Rows from block 13 of a small image embedding model, named by matrix and row number. Rows with one number belong to one channel. Each number is 128 + 32 x the weight over its row's rms, rounded and kept within 0 to 255. All counts start at 0. Numbers have three digits each.
After each channel's rows are labels from the 100 images, of 14848, where the channel reaches its highest value: "strongest on" is what is common among them; "patch colour" is the nearest of a few named colours to the mean colour under the peak. Only what is clearly more common there than usual is listed. The data: gratings and oriented noise at many angles and scales.
# convs0: first 3x3 conv (model.blocks.13.convs.0.weight, 96x96x3x3, each kernel summed), inputs 0-95
# convs1: second 3x3 conv (model.blocks.13.convs.1.weight, 96x96x3x3, transposed, each kernel summed), outputs 0-95

convs0.19:111136126118079106065135142086154100160086103149139099076093134128096137168120117104175119109156163120104120093177120100079122141121132120143103101127133113105117152105193125156101115088061154109198166075174208148143127192120126176108143052111117099059113063115119128142091100143107110158
convs1.19:130167122111123090205139121135088134171176104124168139149063148102179082100095116143145141128177120098092113125146158148166159115172194133127086092102166127119145136101083152125068111129114177177162161138086138099190110083134107166108145072177158131208157144144104105181139114091146128140
strongest on: very coarse; sine grating
patch colour: brown

convs0.20:138137119147156126229100149128062129111103107136106209198095135133145106089117106110087115114114126181135066088082097079166132096083125173089078128114129132089143118160164122154085136089099097136173124127112131135098128130108138122137129123097086054141124204120093148089148125121077169111
convs1.20:182119185146151103184130119153155119104133101069216091125131121098178154135076118166134089147093127109123106115133140078115182086153086184066116108164159157110117123111146119141147139133150061091127112148099069100151125185137117148181121141144087109118082110167100156165138166172169074139
strongest on: dashes; very coarse
patch colour: brown; black

convs0.75:101150078168108124192065128146124127092108092081108165181144189075122050110110113097109100136124101081162152159081138134129182076068111145134116133099088071166139191138140143194140116130141137123122088142102114103095159171116159170092116121100085136157112114089116117125135143063165118135
convs1.75:119106108102140177130128167173120102133150101084144083112154178106242116083135106137124138092195174124138082158179128103179185087102128150127089084143151103139128141109125048094129117142109107146090123145104081120105121107133158171154185107120104183137103148150170126136129151163152064152
strongest on: dashes; very coarse
patch colour: black

convs0.48:091135018119086121114206156142166131110133158162123126053086134089168132083136102101100141141157153126131132104101143151139123147120147104121095102125158206092130104126106068096115132096125074087154125129139137209145121148105108132118101157119090121103110102150145208122108147214117125145
convs1.48:076113119097182121091131153143161146151189154173153125147091182136078102147114124117152141123114139151125111064034047124084114171129108080079094083137157095076112069115149129121092109086075150116127141140127103179169112140134135141074113160116169098174150144151100131136173097108111159134
strongest on: very coarse; square grating; sine grating
patch colour: brown

convs0.43:130094190085121157125124167124153078056154131147109089132140101170100157076165135068140105099175121150087171100108115122152102088203142109159076114134162123092070093105172141093130124093153086164178085124129122068124102116127121096119100098161120123110169152142157117072149143194169145159
convs1.43:128177158076098107114130154162093089133120146128123146106102170110124119129089105118112168185109163120168111082103079089190233195099105102126119111118118098162143190150139143108153158139098101205130123121109108086111129116116137157154119136141114191073134181144098123210143158110130097104
strongest on: dashes; very coarse
patch colour: brown

convs0.31:149128136141128142048095095094106147149090127129117071084092100138132058124088118104157124092073166095106117119183092105107182131132125118131149142134178070115088050116054129183140114136137144149107103081120199081129122151158080105183105100140108096095111095129101129110102102129149088166
convs1.31:131116165141102121111133208106110118093115143086146159110150084132195162165144102131112139147072150137054112166111113131249094140116124149119183125139138089165161183148148149124071150157119191162201140142131085137108144085106078165167124099153154146131095110124103122105103137116130152148
strongest on: medium; dashes
patch colour: brown

convs0.47:104169143146093127163049048087192120102185151138157104130174109176100133142103104144116180083145130136136083166118111108146158118117100113097140095156079125098163140092085097063135105143123158154108109162143023134156133091146126091111125121119072151178162157109097120139146133167149097115
convs1.47:140172127137135124173108120146123158151154155136135105116087113068154150133092127122154139137085197112125139125163060152204136098131096158119143088109112165150148094143116133185157168054185129142114157125070057058076113101118147116122155151088122080157045134105143089126145137077110144139
strongest on: dashes
patch colour: brown

convs0.24:132136157117121145078098144144103135105117129156122117034110151123113112063138124118095080144134114156182129175083120135185138107149142102207111109108131110096128149143120126023120155114161087125133135093094160085149159058084163079074071110132121095130123137132088160139144065110147109172
convs1.24:138127186091049128141148165111126143145112131137126186140162111130096153157126079145077104105204144135134120151141130168119138148134155068128109061132112101123160139119195107105243144114082186136146143117068143091168094155108164148114113127115138124098166150161132129136082127189116076119
strongest on: very coarse; sine grating; stripes at 120 degrees
patch colour: black

convs0.76:147086167109150118103223184080147088142129157146151123055080130116128156154113125118116090092131050117163093129144133169160110092188128138196132123125111190151114138085176160107127136119128175144092143063126139099157122058096140100094083098085168148142126131105122129140124080139096147110
convs1.76:119135154192051147125160125125185111126075099085099122115129128203106099144120106093123094166135112099069199133118095130119128124175122122157121122163145123122119120082101067043121099191113120138067157164121146119138086125134145126094071131067156140116152163182115143150118125136066144087
strongest on: very coarse; sine grating
patch colour: pink

convs0.85:122109095130074117074149082171185023160118054092094146121132157125118106124124113100132098097164082151076113099107131107127121111085116114096098162132128067106125152109092065171154143128078149070104090174120148141147128163151156147062094186122109111114141177127089153118141112103132100106
convs1.85:150148180092099191115084145164146094162145121135147085092136078082149081144146111100176131140159084160138118130218094073153206117066135116127107144104167124102116139106156121104115142122136110105112148123102039211153135108128131147122159112157121150123154163161162130129153152074178165146
strongest on: dashes
patch colour: brown

convs0.0:105067146144094121100123159141131127083129136157105209081115122131118148137113132071138122129132137133096094124098148115190123096105148127115122107110142074128109153150144096070120129137192055064141190182090095135089154159189161107173126128101045114086159136090132131162061109157159145119
convs1.0:083092176153188109150156139156125116157109129056137097103113127133191071137146108107193135110132128186118173147131166093075123153161125094076114139141171131073126093096113127191144117122115192078174132137106110143133098163113118132133122153111067161074100174177156142087140140081154177138
strongest on: dashes; very coarse
patch colour: black

convs0.92:127143103081076110072152130093151082096063103095107164174116169121102068159153135128092117181114088175118114117103194107092139158072176137145119172103123116115147143127065111135125163076129160108126138128118094118098119186082132113120149034140104141072113135087104168148078103143119097144
convs1.92:145135113123084152156165133185133110121138179169135108066056142116125086086144123108104124136126140183076076167117161092125143124095137094121127104142160167158172088144129111157071109083118148134091179118147089201114133145165150074148138159152103163138157120082179084186179135075162147095
strongest on: dashes; very coarse
patch colour: black

convs0.79:078103087122090136106162162166123176176102153048177137066131115090148139142118140107079159087132097137128059116159126135069079143131166131152119128141114123147135162133075122078088135145101146141086130105080150089156123110089132153141071148053168125057095091151139112171129129108088100091
convs1.79:146123153143093144129161112140128108143140112113188169147153116096132130066162108179152089117135098163078106154099181101120159118120210118114104178179154073145149151134130107067162103133154133130114104098140126172141120107140035160127026146103079109116161115158183127089165138135083142118
strongest on: very coarse
patch colour: black